config.toml
horizontal_flip = true
translate = 0.06
encoder_activation = "swiglu"
encoder_parallel_block = true
encoder_inner_norm = false
encoder_patch_size = [2, 2]
encoder_widths = [48, 96, 192]
decoder_channel_attention = "se"
muon_scale = "match_rms_adamw"
adamw_lr_other_params = 0.00093
weight_decay = 0.4
Rows from block 0 of the decoder of a small segmentation model, named by matrix and row number. Rows with one number belong to one channel. Each number is 128 + 24 x the weight over its row's rms, rounded and kept within 0 to 255. All counts start at 0. Numbers have three digits each. After the name is the row's rms in percent of the matrix's.
After each channel's rows are labels from the 100 images, of 14976, where the channel reaches its highest value: "top examples" is what is common among them. Only what is clearly more common there than usual is listed. The data: simulated fluorescence microscopy of cells. In brackets: how many of the 100.
# convs0: first 3x3 conv (decoder.mid.0.convs.0.weight, 192x192x3x3, each kernel summed), inputs 0-63
# convs1: second 3x3 conv (decoder.mid.0.convs.1.weight, 192x192x3x3, transposed, each kernel summed), outputs 0-63

convs0.111 103:116110083135110121135115111097112142144135123130136133106108106119128085139128153146152105097108116171108110118141109124141127143130134105129127143130089082169083131124159098164116187206126143
convs1.111 111:136129116123115151128134133125144130111119122088124186164121111158140119105110096123138100132135154097112112130146136138154091107124133155146156194180127122131169074124135107149089116181127160
top examples: out of focus (88); membrane rim (59); crowded (58); cells: ten or more (58)

convs0.27 093:123113118113117117127146128141143117113118106121124111115062110097119112128128109144107103102124148154158069071131096141035139102128126135129130148106136128141133099137137151115110104141120146
convs1.27 067:135146130128154143090105141134097116106106118120128143094165152128114128123125142167137128104128126128137114154107120139077169128152108120114201173068123113141088092131122169141124100140128124
top examples: crowded (72); cells: ten or more (72); long thin cells (35)

convs0.189 092:134164141134132108121153143129119133109086096134094103092163134124119087119128154118121143105109134130088068119137134128109175104103129128157145137119115099138108120111110128097163110142057137
convs1.189 075:138188137151163114136142113130096126126091105141151109055126122135160132139156117133149153111106143128138093152153128100154136135119099150155145130055143168133132112114094191126129134094071092
top examples: few cells (68); cells: one or two (68)

convs0.147 102:144097126121102094147128116128050157127096105130148114162119091106109150108150153152120143097130157117043128127128124120105132082107108090109120107150129097102092105149138141139158149136138114
convs1.147 072:155131149124147133111116124145152147121135139105130107126170123153111157122136134136128074097140133118092128112037162126129114110135114126128144140121128128131112166138177133113086121146097111
top examples: membrane rim (33)

convs0.87 082:027135129121139111157096142118124142114142110077139113095136116127097126128097132129123112144062136102098094127099172134065096090129128130133078123128130095125131134128128142107140120113128084
convs1.87 069:154131128151133161098101134100124132103128153107144113055176141132120121095140141149126130140133101128131093125147140094165116140128081142130138078063172169136136122112152154139079125150117120
top examples: long thin cells (31)

convs0.25 082:110115165101100123129130089102151111132123137130090101134135116080131128128099143115107136166122131142100115124147127070118122128106116128124175132127132122122075128131117128119122101112147143
convs1.25 061:107109150128109108126143129156122128115135133141102109088105107144128164128124082161128123132145113127104120116135135163124090146125100166128164113144156099104136122128107123128102105095153084
top examples: yellow stain (41); long thin cells (33)

convs0.34 088:112104087137113115096195192074129113120159074128143155085162136161096099126106123126123130113147125105075130117115139099078078109122133140104119107128128128116162126137161145142134143139129123
convs1.34 065:130150128120128119119136135134128150108134135128110112045104120172137123137128128097156128141110111136128128098139140151119086141141128161136156137075090136147127109130146152132128156140109128
top examples: long thin cells (54)

convs0.71 101:136111074127111164150206124112142197138152132133133131154151113126139121136128130128147141117151121130087083128159093175100139126125120131059152128108155075119106108092122152129128153158163171
convs1.71 137:160169130144167068135129119124091107148124144136103149105111147152075097101167116120114078144129141116131144111092101102126138133110197116135122153128134138115104128116150102129117132144084099
top examples: crowded (81); cells: ten or more (81); out of focus (43)

convs0.154 101:128119108134132145060150126127128120146131158095112129113033095128127124116102111172128099130108115143070165130091080150088153157125104128158139095130114137127153155119142119102129124130105124
convs1.154 115:133089140094113115143136142169126126120138105175105132169102112149124146151106137116122117131133185139124121112111100121128125116145131142149147142185061130118126098125110127137075101107111124
top examples: out of focus (89); membrane rim (52)

convs0.131 124:076081137108186129135135094108094120089143115141124130136106132060112143123145102112145108136090149113102164094101127088195139140075126114148137097122117084116114124107148101137099142125114128
convs1.131 118:138099105071096136088125127123126166128121142090131136126161135151122128205115159099124133144150139105060116136106128131086128135137086155105082172144113084152122134130141115118086196098160119
top examples: out of focus (56)

convs0.159 119:114146153128167119127142118128136160087145120128101128139152117152155107145117103180101131143063109195202118121147093120084138128128114126142128159065131118130144135153149141126126136181033146
convs1.159 164:152127114139154113115094118112114121134113134135140139122121114143140102122136131120117129118121120107124155151138132119128124160158142189106130235125134148151116127125130111162125146124120128
top examples: crowded (89); cells: ten or more (89)

convs0.146 105:106098144107125137081107094112106037110112127145104128128081148111131128140108085123136128090172147135177079109179114126054096145099094141091127162123119168130134128137123119184090159159109161
convs1.146 117:131110141124130061137121162118104114131105130153133110094128116099120134124129175142112121183121135140126101114128100158134128089143163153113158219122124141124138122109124126117137122113122103
top examples: crowded (75); cells: ten or more (75); long thin cells (65)

convs0.107 102:158107135096117145068128152120137135112105128090111162090130104104109157128147153098122127133133133098109133141101115121099145136104131120116117112128123083124103157120116090113137112175191095
convs1.107 130:120125124123139125136128157120119126138128117120091185217108132147106137129128132120099038112105123122104117140126135135087131120142139131140185140219123100126150117123127150131139154144150175
top examples: membrane rim (38)

convs0.20 091:057156093123134081122117132106099133136081106159118129137179106090143135124114135107126149106092106134112129147139100154135107125118067130076128103155126122112117109097104130129100115155121106
convs1.20 074:115147110118123147135151120055127136096116113080152128122128113124129149113128112141142106165132130156106071137099195117128128168110138134132155128073098128142148134111160127192134115101099141
top examples: few cells (59); cells: one or two (59); membrane rim (31)

convs0.155 096:127118080105143119145082133105124122133131127158128164114153132108103146158159055133119090143122147113121104096151069122128177137093078148140097130107139094104109139131095143127102107121124130
convs1.155 071:116128121107093124130088140136078128104133047128126155109136122152128136100121114158128162113119126091152158131081111118130153137132109113119116081123150146128152162128139134159152109076122165
top examples: few cells (50); cells: one or two (50)

convs0.112 089:089149135129055059116110157147135162116171101154101082120157131171090141100120109108126117141096137118116094121126167103129122122121132093113123131117109108115115048104114128123110132112118138
convs1.112 066:165104091182146129062100119155142135137112121120128097113113145179122112105118136155127180130100113113119113137133144131139128120096159134103159124096160109110117159094125128133147113080094128
top examples: dim (65); ring around the nucleus (54)

convs0.62 088:119131082104155107133130109159158135128208136148125147170084119138121119128118128111122101088101133100157099133121113112136115119116150120069117116148091104119092110128157143128120142121109151
convs1.62 075:130118124140140128123178115099125127128128111148134108088120105126128110108124114135137130134107099087064146105117182126117160113099121113077139128131138105107094106109115108156134108120140130
top examples: fragmented nuclei (33)

convs0.182 096:126140190106132145098128099125141119095128086112121142123156141113148106146146150135128113149120124102083128136075135152105124128147076128129128105120138104140131109125162115135127116136109125
convs1.182 075:125156129157159102137107131136125189114106158104110151143125133160125138121151144105066134171150128033113109140104144135128101120157149130142122122136128140156137176129136115126135092138166123
top examples: membrane rim (36)

convs0.8 086:157206112111115155128069131085162138128110118118063125102140186118127148130119100121129138093096144126117098128130139116128132107114154133151125107097095121128167087115154111128109104128106108
convs1.8 063:119142138125087139128082113175120152084151145093120117103123098101158116156134126096087146178115138125128107147128093131134124129118104223094149159026121138130115115116125132197147106076125144
top examples: ring around the nucleus (57); dim (57)

convs0.117 096:145120135124096135132120145128138099115128113141076132083103109099120126123176103121096121088165118064134135126166115132103128121119159112127084126132125130165122147128137151104134106060174134
convs1.117 104:140121093088159139122132149144128138116134148141124130157111139167132110129120173145125115150132147116160127130125150135097139105144112139146139211137130117140125128119139067105098128155171119
top examples: membrane rim (66); out of focus (47)

convs0.38 095:134112080130136116108109078127118118159111071077125129171118117149109109143104111099121128138128128117134143157084157125141141137117141128124138160158136138121130110109115112103098130119117127
convs1.38 066:108102125140102123107127165092083174165116157109135144077110136142090103127087127125154181119104113167141158161134110147139106199130128108085113128061099128151122095132108143104128093102127118
top examples: ring around the nucleus (67); dim (67)

convs0.179 102:128128116131114145114095116127091141130108123091117135103120128126120123130131068128128144094076134120142087151082132110109119133113085128128140147116128182116144119099091142155089134128100128
convs1.179 080:130065133143128145134128129137121062132113104129130114156135131115108128106139128139124142145124114128124082139124118122134162142149129140133188117097126187115124142119098147138134107116178124
top examples: few cells (73); cells: one or two (73)

convs0.83 125:092134106130139136130095158143096128069108137140157135088089117116112152100127140127156132140131133128104135114042148151154128132137142104133110128112125127096099106082108090119138150127110130
convs1.83 134:150155097122097134128141138124132142128170145116093142144150134144088095170117117074129079113128154056128124132125155122108153077141088100130121179151134107138152115115159137133127136128075153
top examples: out of focus (58)

convs0.16 106:070107159137123122114109130130085142126146158075128152089115099044107140099128168128131102096121117126131133128128097097151098141145129143125133097123165142144096134127135111168113082116103133
convs1.16 071:128128116110104146156126124078138067137156080109169069128152136074115128127149130142125152144082124125078096142107188129157128100115044110158070108132128134125060128154170141129155128061121116
top examples: membrane rim (60)

convs0.49 093:120114110136110115145134111122090152067118153142158126192090112127122125129167118098146128154103136127103138145119085187165140121141121127075126116108110132148148094116126102063139121123111143
convs1.49 092:121128127142130104140121168136131145139100121123074157165151146132144136102122114125067128117186126085091142135153070121103130151123159136110170156130141219104111155119114113109122139138180127
top examples: few cells (50); cells: one or two (50); membrane rim (40)

convs0.80 092:101090087110099139109135113126132135147093138135100132118107113123097117128161162128126129105138159101132101132117101094099122139128113113147121124108105095130107148176119101145116112102110094
convs1.80 071:127138180120127100115128083109141090069143132168117135163147147113125116102111160128128131133143129157243101109144130106111142107165134146103136098128128165122104131135110138105131097112160093
top examples: out of focus (55); membrane rim (34)

convs0.174 106:117139110110124119073106128107153124136112123083099108131102171126128125137156064145123060150136140151097138119096161138128125069131088135104104125119127147149091153126128094115100146116115140
convs1.174 082:110101149126106153128107131140144140099144149128134135040109139092147113125150107128105160104137113131122075142154094133113105097139161132114136099025126135103119151169128101144131134145121136
top examples: dim (94); ring around the nucleus (91)

convs0.184 137:166119149108120120161092129132135116128138141122121126128138126134097110128156130130128102128133113128102144123157108159154128147104065144128170122194102118120120108100144140103134100112037131
convs1.184 135:135136120108128119127138143128148127121129149160147141255128118142133128116105120128115130139098128125134099124160141109116114103129128127120137145246134127113116126128114106143119154160197125
top examples: out of focus (100); membrane rim (99)

convs0.76 105:110115132111061085169078133112136183132138076112124106123129094160135109157125187131139099145134125134150130149118138101089131130149128107138164129139115050117096128132094128164138187117163113
convs1.76 086:169144155138146128125105135153190108151146129144138139112130103205130095128114121115108112110110150141151154120110076136102159108123192123105138183116128127134161111119165097107139136115125128
top examples: fragmented nuclei (34)

convs0.129 096:108125113109132098170133122114097122119112153118147090063118094147128140122138142125180109136112108084087117093128149123164123112123084122117083131106108099147144132159128124127138111112042112
convs1.129 088:101124097131073118082184131132134106155109143128114113146122118157124080154139130134118109120162101150156161130114100083128117125113166103180180122131138144107136143128138179114135157094133155
top examples: membrane rim (44); out of focus (44)

convs0.121 107:108153123106095124139094152104114132126118128102134133162173140123113126137151089114128116145078128119084052119118099126102121110139084127105113099066128151135118111147123183127092146128128153
convs1.121 089:139091176135128086140103128078125129134139140088165125040139133133129131115128114129127100163122144113140137119110117138135128128079135126146119235105214148121126115109121104146151166152110059
top examples: long thin cells (37); membrane rim (32)

convs0.113 088:135135116125089129106137146153133168146136159093131151167084143122091106140104119114116127138127102149080115118104118124133095140147116163114123115139141094124121119161133108106101121112089113
convs1.113 075:112140129132180167129103117135170093130145126155106092136153133113081105139136107136165067134142154160096147105130128128103183093103110120123210133171126107144166085111128132132114128148112140
top examples: out of focus (71); membrane rim (64)

convs0.123 101:131135095110101129116183071147097120125122104124128127163144133145131175138109115127126129115077136113145105116134112080147112127128143128112131146099113117142187135117117120106126119139133127
convs1.123 094:150111082112152143114107085123127167128159122130110150144125136117116140123133105010128136167113179140121155124142124119118124128096128148119196166128144146150126098112097108121128119119126140
top examples: out of focus (50); cells: six to nine (50)

convs0.153 099:119115109132111128044142087109100179115095112124105135114120136117119149139088094142105110144128127131136099126092145097091152127146094128127137138116107108128128138159132122101066105119131128
convs1.153 067:146123131132123111116142124126117128123100139122171171096126121100136128140151154089171136150126127148143130135072155140165167114103126147126120153037152135107136096124109147120123106149054133
top examples: long thin cells (33)

convs0.85 085:128156123134115077142117111124146109138162126068158119120128126123140112136139067116126128115147180108101154132128150141145121167138110105121129130119094155132112124102134120138073120067124119
convs1.85 067:111128146132134158128119121179128137121126131126114047002110126156131112145170096121123140157123116145126117169097115095105115123101115128134135082057134132151123143125108124088096086074117115
top examples: few cells (57); cells: one or two (57)

convs0.30 095:122168085066154114109110116149118109128172135107137102126103036116097137123118144071125095113111108128131101128125127106093118122116114126120177113123132076127128122128097065080161128173095143
convs1.30 093:103118098138139124158104159143125146136098122122110097128133137145125121123125136159128146107134119103147114156122128130138114116143070147172117130154100127124115093121145128116146137059167099
top examples: few cells (77); cells: one or two (77)

convs0.9 087:142123119127093076156127118116165150128129135151134138112149107094122133155131136142116059123167101102116104118066130104106136103128164137205148136138068107121138133139140187124097093118138132
convs1.9 073:124123117108107039141158130135132139088135122128163091132189155093129133126111127124110166107126112146141098113102113127115151087102138144133092128124102140126113115108111132119129085124177120
top examples: crowded (58); cells: ten or more (58); long thin cells (39)

convs0.122 099:125119116107142114091151108069128165131141076089083138147169219119135096098127116120148121127155114127120102107139114104100117145133106134193123128118156079127095146078126118116122137156129109
convs1.122 092:144128135124110118138153113120113159110154150115123122100137118189097131123126156128105109125175138167133162090141123134130114151128153143128159190086095137146135131122167148136146147159163131
top examples: crowded (66); cells: ten or more (66); dim (58); ring around the nucleus (40)

convs0.68 100:134128130129123106121094126121115119098148137131081091102138077091097111100119169104118161091148119122144112114114100163095131109131117114140107106129092094117136115145131128124110085145126115
convs1.68 077:119151127117158109108138133128121109121111062148146101125147144140105138118152153149139046168145114160110119114131128132177112133096127171154104160109146106163128119158125121127120126143124104
top examples: membrane rim (39)

convs0.10 102:102119105127094146147087095123184138128103108113164100132137120142125128109127084140119138169152114133163133158145137128077112122128091136120128109173109108143116181092162143135083116130128106
convs1.10 064:128083151128136109119125112128203080115127106113138097086135103116122129112186120116145123110158134128111114145128072128133118144079161094135111148118118128150155113087156103175138128082103183
top examples: dim (50); fragmented nuclei (36)

convs0.12 088:133095097137123156136087105109099149142075120132068106131110146117110115134107078140129128128137132087129111133139111149077105133100053133122114134121157132124177144104157149103099114133098143
convs1.12 088:113121135117128158086123131130137103149093128127164107127125106106099110110128145128175111140165149101128106114105116139114135122143078108134231153073152128143108118105143145129145136175096146
top examples: few cells (61); cells: one or two (61); ring around the nucleus (36)

convs0.22 119:123120120141088090144132039134103119126118130166145130157137128101125093116126106175128130092144116108131085132129152103082103125118138145097128111105176209092128106064141143128124130138126164
convs1.22 096:126093104114107161118135099146114122124121128126122140113107160111123122131137143092114113152105120136149107133128136133155144058095171164104207237141136125127120118142147139097124141118086123
top examples: dim (55); ring around the nucleus (33); look: long thin cells (30)

convs0.136 119:156130137127083139154121141143172132127172084117095133106133124109134122140129105139126115126125151107109094114141142090127128149123133126085128124133128128118189110149075125128107134033177095
convs1.136 113:120105144125128106112102117151134137144096130142165135132144128173118120162158133109100091142145140129129120155140131124119109109110158136163146203123120126114129117140120152126128136149148100
top examples: long thin cells (33)

convs0.18 111:102150144121125121170181113126111097098140120166116114130129122105126154129118119148126137134132144076043049144170145113082118133128136146055130140105120082189132091128116154156135140127132133
convs1.18 101:140132134139126135113124115170122128097111142180134104099126139122120109116129152112174111128140127118115128082127117096118139079126104149143132151128147153124136093144116094101144136163137165
top examples: crowded (66); cells: ten or more (66); membrane rim (38)

convs0.6 102:148128106117112112132071117106120125120151077172118139110126139099106097128178149108098104138153103140093142110128142107136157117114128133156128128169138112102079131040128114119132129122080119
convs1.6 109:127128095116146128096142126165128115134145148093117176195132060151135146112115145145110121127143148125115109131167182125089117085118128097126105128178113113119133149135128123112165076128150134
top examples: out of focus (89); membrane rim (75); few cells (70); cells: one or two (70)

convs0.157 093:086148114131155146119134128118108109128100142082134116121124145137119159120141105157104063189119118112116150115111128136098088126142087144128116118117130153111136120126123110143131158139107140
convs1.157 074:130134146113110129092138120132136160104128116141148146042138128136132085147134152143147139098175100114128137165176171151135116128111142137128128154099134132123128075122096118090114128171074128
top examples: fragmented nuclei (82); dim (55); crowded (50); cells: ten or more (50)

convs0.101 092:136126105113140121113139111112091117124128148123191140129126151082127105115109160117114101122121087090133094116128167133119159091164125129097121130119168143115131137100141126166093116091125134
convs1.101 069:150116164077126129116087119150157095118047126137181132159148136123135141132125130128130140145114135152103132131138142118122102127149145134161176127115111097144082136116134075160098128094122132
top examples: crowded (53); cells: ten or more (53); long thin cells (47)

convs0.84 139:127125137120108131127101139129119124128093125129097144139142128133107119147142084108125131162113134121092137143115088154135140128136057128121207141174134143126142104123147134143137115121009112
convs1.84 094:117160145115128141110144142147158124116125120162141149255109128128129128103100094168114124098137134151114072133122146128133119127121128120152114086203126126139144117118108133126113108142143124
top examples: out of focus (100); membrane rim (86)

convs0.33 104:151144113135094121134133059112124128108120133128107138102127107117127088140106113128116128074118114109133098156175117115112113131148182127000137129104100132118095120109131131163134114134116161
convs1.33 085:128133105106126132125110128178090121141112120095113103117127144165109130146145153108156076119082136132128133131157160175118122082130162142110165156149125124110120125133128098112128103109118140
top examples: crowded (59); cells: ten or more (59); out of focus (52)

convs0.163 097:079145159124136144096113138130143135128135159076101125109143165113100125141137125153137172085089120136156092109127139081068138138081128139102105136132110145163159138094134114114123085120121135
convs1.163 086:107103120137139090144127143138055135115128187154124146091113121174139156126110136088124111146122091123157146092131128128094139122161159124159134171116128148096142126121120113104098138134104128
top examples: crowded (57); cells: ten or more (57)

convs0.110 097:111128116098129123121111112128078107109087167102133138090112105143144169123118144118133122108024142100131134141133138113125155102090094104112152115062111099146110109128115128134107124100106102
convs1.110 070:183128152101111108128123092100103124101098103125102116129153124090120127134117128149116115127080133077128153120116116139102134049083031137138194137102133141109110137128129127142128101128128110
top examples: fragmented nuclei (52)

convs0.31 088:129159081129083100122124103127119136141116124128124122113138091140098078109147098127086129143065126104121055123118128101111133126135082127118133144115134112101114126117137145135133163104109131
convs1.31 084:130136142170126153089112130099125092126149101107137082112108158086111102108141105106122132115155142113132128154047153125125112111132191128136106095092157150130135111107128127155110128096146073
top examples: few cells (64); cells: one or two (64); long thin cells (42)

convs0.64 092:129118116137061097102175158140110115109159125113134123149102116086108163119103161128123092096138163060140112138127096125127085087176133103149156150102122098124163112131101128117131146073133114
convs1.64 069:158110131142138087137155128141127167097155106137134163143054139131125195128128160147134119122110132165145128164111130114104138164151149149150104155122139099154148120122087125100119119119148109
top examples: crowded (63); cells: ten or more (63); long thin cells (61)

convs0.141 099:151118082101104131124140122133124130152113095123137137082073075099105138141113106128113101100094119114130042123121042095126111121109089153133135139153096142118126122123148147132091115122166129
convs1.141 073:128120118104156115138117119127099149061120142123138121084084133140105132088171117185148159111123140155089133167135109152097117137150127132112128162103098119119090148128134155129130163171128137
top examples: long thin cells (66); crowded (57); cells: ten or more (57)